{
  "model": "image autoencoder",
  "dataset": "made-up waving flags",
  "train_examples": 97500,
  "image_size": 48,
  "crop_scale_min": 1,
  "horizontal_flip": false,
  "translate": 0.06,
  "bottleneck": "plain",
  "downsampling_factor": 8,
  "encoder_arch": "efficientnet",
  "encoder_norm": "batchnorm",
  "encoder_activation": "silu",
  "encoder_channel_attention": "se",
  "encoder_drop_path": 0.05,
  "encoder_depths": [3, 3, 3, 3],
  "encoder_kernel_size": 3,
  "encoder_stem": "single",
  "encoder_expansion": 4,
  "encoder_widths": [16, 32, 64, 128],
  "loss": "l1",
  "latent_channels": 16,
  "decoder_norm": "batchnorm",
  "decoder_activation": "silu",
  "decoder_widths": [64, 128, 192, 256],
  "decoder_blocks_per_level": 2,
  "decoder_block": "bottleneck",
  "decoder_attention": true,
  "decoder_upsampling": "transposed_conv",
  "init": "kaiming_normal",
  "residual_init": "none",
  "optimizer": "soap",
  "beta2": 0.99,
  "learning_rate": 0.004,
  "beta1": 0.95,
  "shampoo_beta": 0.99,
  "eps": 1e-08,
  "precondition_frequency": 25,
  "max_precond_dim": 1024,
  "merge_dims": false,
  "one_sided": false,
  "adamw_lr_other_params": 0.0027,
  "max_grad_norm": 1.0,
  "max_steps": 7300,
  "batch_size": 512,
  "epochs": 38.3,
  "lr_schedule": "cosine_restarts",
  "final_lr_fraction": 0.05,
  "warmup_steps": 140,
  "weight_decay": 0.08,
  "adamw_weight_decay_other_params": 0
}
Rows from block 6 of the decoder of a small image autoencoder, named by matrix and row number. Rows with one number belong to one channel. Each number is 128 + 32 x the weight over its row's rms, rounded and kept within 0 to 255. All counts start at 0.
After each channel's rows are labels from the 100 images, of 14848, where the channel reaches its highest value: "lies over" is the class under the peak. Only what is clearly more common there than usual is listed. The data: made-up waving flags.
# convs1: 3x3 conv (decoder.decb.1.1.convs.1.weight, 64x64x3x3, each kernel summed), inputs 0-63
# convs2: expand pointwise conv (decoder.decb.1.1.convs.2.weight, 128x64x1x1, transposed), outputs 0-127

convs1.1 [ 60 181 110 137 134 180 118 147 168 143 127 145  85  88 159 160  77 202  29 178 103 137 111 130 154 131  83 149  99 134 107  77 151 163 121 154 118 110 122 107  95 112  98 176 104 127 141 115 183 172 156 135 120  95 105 124 146 115 141 112 143 113  99 124]
convs2.1 [182 112  96 147  92 114 166 182 156  90 170 157 150 212 124 166 116 143 121 117 151 144 110 146 109 171  43 149 141 128 141  82 212 111 180 158 131 138  90 103 132 126 152 106 151  95  82 117 201  81 140 145  61 134 140  85 154 152 101 145 110 136 141 135 150  79 173 177 152 120  90 116 106  66 143 147 143 147 118 125 110 196 126 166 106 127 111 120  93 144 134 143 158 153 138 140 106  91 134 125 111 126 177 118 164  92 130 128 159 118 106  84 137  85 134 108 110  98 116  88 141 214 100 130 207 134 117 135]
lies over: flag

convs1.20 [180 144 146  79 160  75  75  99 100  93 171  89 136 120  83 159 128 154 121 124 114  76 136  92 137 133 118 139 106  87 128 111  86  78 100 148 165  82 166  95 183 108 144 152 130  98 138 105 100 160  83 126 156 129 128  98 148  80 159 118 112  64  73 174]
convs2.20 [129 141 194  96 111 146  85  94 108 155 107  99 121 129 128 186  51 104 115  95  54 151 121  69 140 112 144 142 167 117  94 145 165  94 153  99 138  95 157 134 177 146 117 171 139 120 139 136 120 101 127 111  86 170 103 146 121 151 115 175 103 138 198 157 102 143 140 171 165  63  94 122  80 159 122  96 193 131 140 124 146 182 158 109 140  88 192 140 136 189 139 111 138  96 169 167 136  81 123 111 126 128 120  93 130 136 172 115 127 190 111  95 200 128 120  95 140  96 152 132  93  58 119 140 101 127 183  83]
lies over: pole

convs1.45 [156 140 160 127 114 149 147 116 140 102  76 110 124 152 141 111 139 109 125 137 122 115 112 107 152  64 168 149 121 136 167  97 102  93 144 146 110  96  55 176 115 124  82 128 188 111  64 167  93  99 202  47 175 186 156 143 136 114 155 100 129 148 149 135]
convs2.45 [114 105  90  74 110 125  76 119 152 108 149  81 101 155 144 140 134  55 102 103 161 126 143 111  72 153 158 100 136 156 111 146 154 167 124 117 171 161 118 152 222 160 165 122 153 156 116 149 100 121 181 100  75 162  90 116 149  87 144 119 159 119 197 156 204 157 102 156  94 172 106 196 148 140  74 115 160  97 103  81 102  95  94 129 105 115 167 148  57 156 103  83 138 117 105 124 154 141 116 106 188 146 173  88 170 156 118 107 111 168 173 123 104 148 149 133 130 127 104  94 142 156 117 115 129 141  77  95]
lies over: backdrop

convs1.61 [136  71 142 129 160 113 123 134 126 109 133 149 162 146 136 146 107  96 184 122 141 147 161 129 189  94 172 175 144 137  94 118 125 105  94  85  76  73 164 134 154 153 128 179  50  81 152  73 161  72 114  94 136  92 158 123 121  88 170 178 123 120 103 117]
convs2.61 [111  92 145 164  99 154  85 157 139 140 128 183 175 147 127 156 151 119  39 127 124 110 125 147 109 172  77  91 165 150 121 113 101  83 123 183 163 169 166 148 136 170 105  71 136 159  69 177 212 123 163 108 121 159 107 184 166 170 146 171 127 120 163  93 106  89  95 127 124 169 107 100 129 166 185 108  92 109 156  92 133 157 139 117 108 127 126 122 144 160 133 130 147 133 147 144 113  72 102 126  77 181  75 158 171 101  55 172 107 125  87 104 158 122 141 133  71 131 116 130 170 122 140 115 177 124 154 159]
lies over: flag

convs1.58 [ 84 132 138 150 159 162 149 129 119 182 166 149 130  97 118 137 220 127 144  59 152 121 115 104 116 125  86 108 150 180 110 145  94 222  91 117 103 155 103 105 127 146 135  85 128  91 169 156 130 109 153 121 102  91 119 143  89 156  95  83 117 135 100 187]
convs2.58 [131 135 114 105 132 200 114 124 103 135 107 108  79 127 114 150 102 219 107 140  73  58 139 151 128 161 129 115 140  92 135 104 125 169 125 152 144  77 113 145  86  85 134 169 152 119  90 116 158 116  81 116  82 108 102  75 153 142 154 195 107 122  59 103 163 103 108 135 137 104 161 154 133 125 104  95 146  98  98  93 146 118 119 146 126 108 136  72 198  68 113  96 122 199 165 102 145 112 176 164 183  99 134 142 101  60  91 142 127  64 157  78 176  96 170 132  99 107 139 109 126 161 152 161 111 138 107 141]
lies over: flag

convs1.28 [124 102 191 103  92  98 113 196 155 160 128  95 133 134 139 162 113 136 151 165  36  76 152  99 147 115 150 149 149 140 130 126 122  91 165 112 176 105 114  45 158 124  40 138 130 115 153 112 114 116 119 152 110 101  84 129 134 134  78 105 128  86 110 136]
convs2.28 [105 116 110 164  78  78 143  96 111  89 103 114 149  88 157 154 182 136 179 142 137 122 125 121 124 139 148 193 140 150 137 117  75 102 135 137 140 121  71 118 159 129 141 105 103 151 125  48 138 101 162  68 113 105 145 146 137 167  60 185 148 126 156 152 111 112 139  81 115 160 102 121  60  93  87 117 137 136 155 148 156 146  97 135 130 149 124  78 128  49 144 107 114 136 150 155 111 165  95 154 124 151 130 152  67 148 120 163  52  86 124  66 134 151 160 157 167 113 188 192 129 160  96 175 133 165 102  69]
lies over: emblem

convs1.25 [119 162 125 116  97 125 126 132 193  98 125 182 126 131 136 108 114 178  74 101 134 154  94 123 109 152  58 142 127 168  95  97 141 123 119 171 100 126 121 129  43  58  75 148  77 208 143 147 115 173 121 179 132 113 146 139 134 131  92 104 116  95 126 144]
convs2.25 [115 119 149 150 113 127  67  83 110 162  98 112 127  76 172 145 123 159  90 124 189 134 103 100 150 181 166 105 183 147 103  99 138 134 156 136 112 107 167  72  79  99 131 139 129 147 156  60 134 134 134 180 117 155 124 154 171  78 103 114 170 163 174 112 128 136  86 137 161 102 125 132 178 157  89  85 116  90 135 135 110 104  79  55 123  95 164 113 141 133  81 155  98 103 163 102 175 170 138 173 176  76 155 115 138 117  74 191 136 133 127 183  51 165  99 158 139  97 116 112  84 158 116 142 106 140 165 109]
lies over: flag

convs1.46 [122 115  78  87 127 118 130  69 130  62 152 127 136 116 142 117 156 125 136 159 126  68  66 107 169 135 109  88 106 125 100 136 137  92 157 141 150 174 155 111 201 104  97 205  62 143 150  98 150 149 101 137 143  90 136 102  80  67 106 116 151 121  92 119]
convs2.46 [122 142 101  70 116 128 196 145 112  66 137 147 133 174 138  80 123 107 110 136 147 204 116 153 118 171 169  93 100 109 113 179  65 173 127 140 112  95 137 149 144 141 184 134 138 152 122 115  77 164  78 164 161 119 135 151 138 168 128 130 109 130  94  94 156 165 190 124 158  84 102 134  76  75 155  94 157 109 167 145 148 135 166 166 131 120 134 121 123 130 164  88 116 164  99 116 103 139 125 149 115 105  88 141 136 173  92 126  70  85 197 163  86  84 185 157 160 158 193  75  94 152 149 109  74 135 124 114]
lies over: backdrop

convs1.52 [243  83  81 132 153 134  86 115 103 131 119 176 142 121 114 151 145 113 129 140  59 105 125 129 142 119 189 132 126 126 157  74 160 161 100 140 113 169 150  77 122 101 107 147 147 198 109 153  81 149 139 127 133 131 115 114 200  89 127 118 142 103 157 118]
convs2.52 [163 143  75 153 104 132 116  98 112 151 114 142  95 169 118 122 137 119 110 122 120 129  88 120 107 154 111  91  72 133 164  94 146 186 148 102 136 210 119 177 103 167 136 136 125 171 100 125 191 138  86  38  90  95 104 140 143 106 178 140 136 143 177 105 198 158 130 141 126 124 141 103 111 160  96 115 145 109 126 172 155  80 167 148 154  91 182 106 126  70 134 171 136 101 146 121 148 105 124  81 103 102  82 140 108 172 161 148 114  72 146 153 136 133 110 153 106  94 194 121  31 107 122 201 149 151 116 117]
lies over: backdrop

convs1.6 [114 118 124 159 173  92  77 153 164  98 145 184  69 152 131 138 148  90 157 124  69 127 101  75 133 165 136 168 182 132 107 151 112 139  69 225 143 140 143 169  64  90 103 157 128 129 148 138 105 123 128 137 150  99 155 110  83 158 131 101 162 115 125 115]
convs2.6 [155 113 139 163 124 105 100 169 128 128 161 114 157  69  96 109 141 124 128 174 122  92 177 188 135 118 156 129 118 173 197 141 131 176 118 128 119  90 115 130 110 132 132  97 124 124 145 115 140  82 113 127 158  64 156 196 111  75 137 128 117 159 151  82 161  59 180 167 163 165 152 138 126 108 147  76 156 126 200  35 120 173 157 153 131 154 147 134 134 126 115 134  86 131 126  97 105  83  88  87  95 148 170 150 119  57 141 155 127 142 146 132 135 113  97 110 150  68  59 145 204 107 110 134  86 127 147  96]
lies over: flag

convs1.50 [ 96 105 104 126 152 106 191 124 139 105 138  92  97 120 106 100 118 122 145 123 102 123 105 102  66 106 132  87 108 119 200 172 105 102 139 123 179 143 133 165 149 123  75 131  85  74 150 103 168 159 119  57 145 145 135 127 110 202  90 141  53 129  93 157]
convs2.50 [117 118 143 205 100 120 165 198  85 116 122  88 104 140  67  71 134 141 148 176 164 161 148  70 126 134 124  95 136 123 166 109 170 123 105 108 166 132 164 117 112 103 152  95  94 137 118 124 118 130  93 100 188  87 110 148  64 126 131 108 101 165  93 140 158 160 168 108 139 131 138  97  90 104 124 183  81 182 131 162 102 144 162 203 134 132 134 141 158 182 123 187 106 130 151 156 140 147  94 136  95 131 117 157 154 137 104 106 124  45 227 128 130 165 158 131  72  98 130 116  81  96 129 115 173 137 153 133]
lies over: pole